From a checkpoint of a small CTC image transcriber.
Data: trained on seven-segment displays showing three digits, 97500 training examples.
Rows from block 3 of a small CTC image transcriber, named by matrix and row number. Rows with one number belong to one neuron. Each number is 500 + 40 x the weight over its row's rms, rounded and kept within 0 to 999. All counts start at 0. Numbers have three digits each. After the name is the row's rms in percent of the matrix's.
After each neuron's rows are labels from the 100 images, of 14976, where the neuron reaches its highest value: "top examples" is what is common among them. Only what is clearly more common there than usual is listed. The data: seven-segment displays showing three digits.
# fc1: MLP up (model.blocks.3.mlp.fc1.weight, 1536x384), inputs 192-383
# fc2: MLP down (model.blocks.3.mlp.fc2.weight, 384x1536, transposed), outputs 192-383

fc1.6 124:472444540514504425421533489554456457607516491463521590476568485484489564495479490445503461446460574520495569457539484480492510544534502487514536506501487463523480553491542471544515505440461486482451591485447490465501523528436445483517514534562471497485480574602524510489448574542555538493471502431507533490461515496567471511528447534486516554448454457558546541493535448465507530528568479513488456485484478523434541538508519516452494511441561479527496491500473508514474570487485520484523468559482458561503581532520477581524425472503491428462557424462530453478562503496437548432
fc2.6 103:501463558421491441550477514502436569581444488475526565460479571408527470542501466469579472495504482510526577566524461469443538554520466611514434512510580478534454531474495510555472461478511464506555500464563490450540562442387511488569488535544444478492534561471487467479433482510509549479505503440524498463414491468518558484576517515465447468594532500494473502606532566482443429548524503517485579457557518467485529490482526536549470537441530470504506501466494455478511529449474534494513465516463376452548504424484509563515457403418503495469534536496548497536559580451532443495
top examples: the digit 6; amber glow; third digit: 6; second digit: 5

fc1.357 098:422502470544446514457481441559464451546527501463511434529414562569533366468497531367482457582539540511464454530510454504475488469509489532477531513477447541458466502551478461517519458494488574443501517465413526512485546433516506531509534473557465502527477452491496509517422478496470476549549527542552563502562491523450420535425552506541571484461546542478496530441466527476543486493495537487469534449512485481504493470468501460491496553608452548545517518536599524519553551585446475467485470471531548505448498487509474452479542481453492583509498463540509489499476519475541444475
fc2.357 107:554524514608522565474475456523495519455449406457555461563463517390542554490487531522432491484506573506536425490504439566466481427459482509466477536430509480479443499517531520509520536523509483567525453508452498523452503490497458495461459526481503462515568527506518527483489513545465470487566472468506460502458522520543584495501481518494487489491449555485555551491522509516570569432433506544470478489473451530510461538497460504525486458547523522486450556514493486510485487470507570530449513567616480526455460448468561499489512480552520507453498577528511567537480473425475513581
top examples: the digit 5; dark on pale; first digit: 5; third digit: 5

fc1.251 116:497499532449544538449568486435543531474496527481500494516538481531480506533522471466530492532444505477445527482483538469454463523490538526487413453509476490468485522592506474497453527410529515500481542546532498495428436525513522498418490519492471461535446546502491498458485553451487432521487563463515515533427536485490485531442464565534545523486501534481451444480562496491511532517461553437541518515540406559512587499590566439462523496531552515500502526516514486464562408547488508547412482478480548512499550546513532555475503464457475470569591526509567533510458496544506493464
fc2.251 082:578533433469464460488465506437472514581497551534498472549456499512416469473511478463480465513527506491448481482500499458538495539529580497465566421518487502586537556529519482499501499525463569496503517438532444487537502548501536566503483478541519538485473453528528478534511466444513543526459532585510512451529410515474417540489545518488538606473464495569539546503424497488510459456517551547488486507472556435515543445509561502492452393525509429477411477514490449524467533531503539524542474525451473488480509546438478477479518530442576486548477487513579524515457511451527450435
top examples: decimal point

fc1.565 111:516535522503511555480443502553571497555579491583569513530452478442499553418545526526542498535529512451487514504525485424477508452539501570487525495520538522504478556478480502449558493437480543508514491426519517501545544494495461528449434452475465476465462502389442545512543458451458460451498480446531469541479488612471462466469493474451488498506501485458518482459575510488479574529504476599478531522457508482487517534552499452507539478518485521543475515563533519519515475501505419411435517497486483529570509572447460554505516491495507510566542550481495532495501506474480499416
fc2.565 096:568545468569472565474531487573473514451452409494462453537485512447555504477520522516464490454541497517496452468534536544513502511524561506508464501450507454466494509512485464547469540537484493556444539537495509488455480480524479467472435519503519416518542500504455545507455476524459491521578458442452474420408510498543592523504433468570484504491449555523506535452502531473543510447475509541506501483519497464461420538504418508533541549539493524492461597451481483555446469451545511512449465523616503515484495452476537453499543540469509463488509507498401554550478533475506541505
top examples: the digit 5; first digit: 5; third digit: 5

fc1.274 117:540482543534553519518492492485463515476553476497490593478494538473467442466523493543564425438529421432493541473421554537521511547533454536494508487467442565524492461459456472436443539486491462494512464555490466495525490497492499571475594534552519538530494501489480507451536486467494503512513506533511499536428534505511484576446479448506475469474518450483516459547422461513458422464520510547493537516463475559515543479595534546490528534551445469519484572558471500473507573501475573502514510453512499524450500488541517489452494481508602471556516517572492535475473478586503492502
fc2.274 089:514507523547479507431558455536500553508451432511588400529436486499505569489458495531472508516523513511595374468480511500488464462499548462414555507438459447532447453518460464477563528538519461589439416478428513522483550439530492484515446461487525467501557560544468511547493502531510566463460506509499497511461552474538547418469477579488530525498488505499469494473527533477478529502549473497547444534471480478466440579514501487479532499550463491483524504496495497564452408518459532480531475452518504539490490465532524507536506468526496500477497516492392482596459515468465468581
top examples: the digit 5; first digit: 5; third digit: 5

fc1.661 126:479488459424528533494578519509457505502516494500514508495591503528585489584483528481542511576434490456504539499422501508407516519520444553525510493482480538400544549567479490555422532452519539529510570529542467493464523507527529451459508542408492479496479550479542447488496502436470431446501491455504499525460460483506520537472454512511551416511538564476502443495520529490509508491497591462431508500482390536473571566562574476488470481572538491459544486470554444494504463519495585526508502454490577540464567574507484573548486513522450518517584505526521534475465479475538530444
fc2.661 087:542549478482533513479421499427508502510470576487489472488516523466464488462565455495493517557509438493442472535504497418539446545554624476497589475478467551570577600519568481479503469506485490467483519514537515481503489574488561541420509518493557535524490437445526490522518528457508547511486552568488461508478453542440473539523509528508552551519468469517517500445475430509531449450523547526461493482523513487529523435456480515461506427443459495510382476536476472502492526570507507483499479485455474526483607534441479540463512516471516493510451435491508435500439491530493457441
top examples: decimal point

fc1.186 112:531554501593482467521571488434549491512470550543526505473503536513471556516568519516505436521439527467440533491500537445473496519506500499467483511534495484513471502479521448422506572530461502514453526457522466475523490446503498408524536457498466470479540510539524479429497492509487475500550441461549486494458468446595452625501482530543493523466512507472531525561400562524515480600462489481391458526504632451523503488547532534512499438529421478488527485509541462518479507439562502515569457497414564515515503553523530496484548513503506481513481497520530505486539420437507529477
fc2.186 089:521536492500469475501550551426486478539447484499426581516595489539504539500596557441567564545523490505470533505547510496532457534523527540492481556581576488552533517535539473546497518493502532582560558508500495510514469533499504478473482478563506482518495536471534434454567483523489485532493558563503568483537438520516525438535485516560452512456436455516505485542491507489445455485493473440526529440565542474539508558505565499547554471512503503507471479419506489528469499442476566503531511517440478509499528517499493529549455519501560494502521448497520458466552528454489544541
top examples: the digit 5; third digit: 5; first digit: 5

fc1.503 127:513510486510467510442498551482541504441554490528436470540470542448546443541533483514553530516494514521434531465532501531524488491471501507408458466462450514513510511530480515481520487480510412539412497554564522450510488512586516490478435456489477561463483518419523452461536432482546527547472499514442455567443498540479491481480507486470509490495582501455546501517506507528559448549530504488511472514474447533500457489523545504451520491513474557473512482508550537521533448553495491417512450446494511546443464521541496533526526494543506486481509378452488532514499528535505474534
fc2.503 102:502556515553486572469447508554516491460457522495513532554476509486479498545471576479451486475572476410498506517441477411506570465453507500440445517506442445458467525483477502480501541465537458476513520456468595458479469525527409473484522501444562579526523494479509564506455519549502490481569465539453521437435533562496611489481426408451415486509503463459503485515478478556619542447516486497571462535441468557511532542503480487495531534509467517490472553537469589529494454449483495576485498481516504490500440458453526480447508425519459487553488492440492514521542524558468513522
top examples: the digit 1; green glow; first digit: 1; second digit: 1

fc1.299 113:539498506505538511473477541516527524526446486521534499483494504470543584511531518429493521590520561441497510506492462564423425492496509542504490481552498534460542460417505463448481520500469465444516519477485573520503466473549517434517501629563480523489446547557536480593499523498472523511457470511495551489546436461454515457552442545517531471546557437508532512511478520514440497465578452455508492409554483506550474544515560470489472489526515539491445511480522506549491480469451541555492507530469503465523487504538521464481467471515535538559518508507449557517541516524478436488
fc2.299 092:494496583620443559547441504487482429459442410471564449507510474433448495496507544521468506466517525489484457506453490505486482408472494527467452528485511494521443427535438578558572577479504392521446452501485449551528586450489494481507469525477544532545532519435408601475502488481426479493530476444426424498436521490551550481489506479473441525457506532439532526531515542478490517467546503516480477473469547538495489519532433551470479471475463536514483507553510432506508435534523479508425513505576536472476478462485542450496555465596541496445452531494511539517481491469527510554
top examples: the digit 6; third digit: 6; first digit: 6; second digit: 6

fc1.304 083:472536414522454483490464476499563552530507506536471515439438492443546516522483537460472501483448632439483558571477484471442474499546469497504564524544572512504523486465448561576503495461528527458431501482478454466531561552480520471576469459471466452539402490467458513496496485544535440590484428534511536526491464595471470553474507447541541583458492502528504523543532574528494499489445542435514485456515408496512544513542478428506469455502476475482499523546491526544530503463484500516421530566539529477496448567417492450544442487539439453490527531470551457497492540497532506479
fc2.304 098:500540502593514545504489505528502456464476416508575443547443531400522509493474539533425479459515537523537409529526466512495502461422482529456463540492484513471416497572504468541540547486485473552505457486449480510487485497513469503482455513501458458506566494520492525474502508487466464486577471471499438466484546479508590490535455511459498491493452566474555544503484524525605535438492477549471495497490457562500469530559483553527491486589470541531472594504585478519498472479466522509455455529591497517439443456507583482459516488508512498448544585527484586511496498423489531566
top examples: the digit 6; dark on pale; the digit 5; first digit: 5

fc1.134 129:555530519570483449474502493451484457536507517380521497488490500505502466543460517537495547451486589496529539555533478499501538445517504489519454588480482541453506564458444490558525543505493536502461464511469437464541495507479526432538468459470563441508529502501455522518536462508519492464507503514586474516564502491539493600468499522453588519496547508440528522475548475494510406453563517428468467447559497522519471512427519488488471521513419542493444526482488529564444517480480488472536496439532517477522525553558489499454524494449513454427476519469565495480524482424536495455
fc2.134 099:524510544488566493450518479442492437514426450475486495489560543534525492500465528512554549479461440557496544510525518484525557472482492582497592578576480518470457464444596438493503545544518487502525527552476536521560510518468470487463501517457411504490475475489423499475537491490478484469551537550444541501430566486515465481500507561459503424539505462527359484471555487472486524523520496519496519531501503527461530539473556479427503559538474462517484455489564444507478532446460464528574468483542508467510521583534534469546464477447481491552487493486525537480529442462493547552
top examples: the digit 5; white glow; third digit: 5

fc1.194 081:486554503471439469520486539560534462581499527458591530490529613518476518486550528447484517420474477507474462517537497489528465517518461490573556532510559441450476536522481470489499539471523454454564498488556516577487532499476468507476392524537455551470528534558476520521494504485491481531554549472557560521567503508527435471466510473551497447521463474548435475457414539437501479520501492539523523496492460506519500478497472463456498426553428550471543550452533491491556407505485498521531568500484563494432529425444466461512444500390492481473540493544473532582516504504501520508
fc2.194 105:531486542605518546490462459560506520455488439433559484534448507400548502474473560575469470482533576514513444461460420554478520454443491522428433538457509507493442469542482506505529555512488464559493451522492494502473490483503476469441462511481476457501558561497471547475503485493518474485554441463509449475444531497555562505497497486497477500490461573469581520497508461467583581432481498516442483490464482517513434523521441520526510474537489525483464570515534453494509487491507505520444486531590496523425474440473552516507492481539517539456490580554479561513497472408458511545
top examples: the digit 5; second digit: 5; amber glow; third digit: 5

fc1.424 105:524549505566525531503452497526459487527545467511525518480466531514562478516453461516421513547556523448485518397510520519455467536522448611485508460551466540468482498486491442524494515518476554455470544488503524515533554422525484521461533463450507513560556483416487541526482514439493535454545484460474467459525501592492459490460433552525501556527499539471548570476499512397485421524471525546456489553497532503472522455555521441566484469547560475487511460468535504481422451501457499487528521449575497519530487532570448509539483520473506553478507485524535480457424493417495465469
fc2.424 092:462522499548468457454452530538489522532499367505510453548512532521545491509573504511458570485504532524521452435492558490467544469440483482414454542506485468466445505499519531537483517517496529540421445529527439576459465471511519441484475521506499484486488564515449481515460504548537469483575475414476475470455575511558577507509506471508484514520450535456499515427573619486644475450517479530471541500517543529540463558567419502472478576562529527449515557499459486570469470519486536537472466566533472530507497418466506467495551551405540465494498540532461563543460525473487494493
top examples: the digit 5; first digit: 5; third digit: 5; second digit: 5

fc1.199 109:517589448521471481503492569513569521489528498528437531526462561446529448479492431478519503538496511523542562448498462529545496462501460482472479432431495418525524507536423484508473551470457468537386484541528502468537452508562521478493537554465506538503538438405543471479563501536479451554509518589459487537447498482489451467481509476485414458482557516473526518462533532468549505509453570482509443533526494518562460499533552564477494500497489578476511489465538501510534494508438514450530444451506529518447477507517507542548511474531477478472564394489512512530540514489485505518
fc2.199 096:521507521587518573453457486536461495425450498522503542588431512466511509547509544530445515453580505416510460497496524462466551499478526474453436513494402469466454502489510435490463542478498466553475552498456559509495504549500426493541471467424516548503493542475535548487498462499480475456546463518416450441456512501517640501480472422497438506530514488538536484503517514571591569398485470559536477541485463554523502549441485481466506530549476519515472537487489605522517420441483519537499485495527523519500459431421541513489521462538468509564497479474459578530506496564426503496
top examples: the digit 1; third digit: 1; first digit: 1; second digit: 1

fc1.331 113:522494545496496465463455432552507589517482500500486555460555506558562536501482537487414412524514546481437535470417510544478518490468506529486447519496555519498537551570508503561476448496533516510479522472468490520504599554495486463531444489569483474492538493528497512530496496436515478466535495533553482587484516519503487574542544490536529487442477522454528478533447550443526521536520611577469600503563490480453553529473572492482471516484410491483491502416552477491507530484459414520554467588506438462518513542483478441410505559521481506571451426516498537430498533481455473468
fc2.331 108:504491507602521559467453445522511437475464432485560457491462494394474494459469546510462522466517508548523420494477452510470499433501479482475453490438471428486442515540533521499512603456501500542520441493475521521453501472505456512498460501469497465534548503501460552485481520555514491487543484473559425454492545498509566506540451484502459508477453514475542518478515496542627559433445470530471461444526499548518449513550437506495496462571515518530437529567481480525479486500497531533452461521604461560447493418492532513498506495515542544457461572537516507535488475452478528517
top examples: decimal point; first digit: 5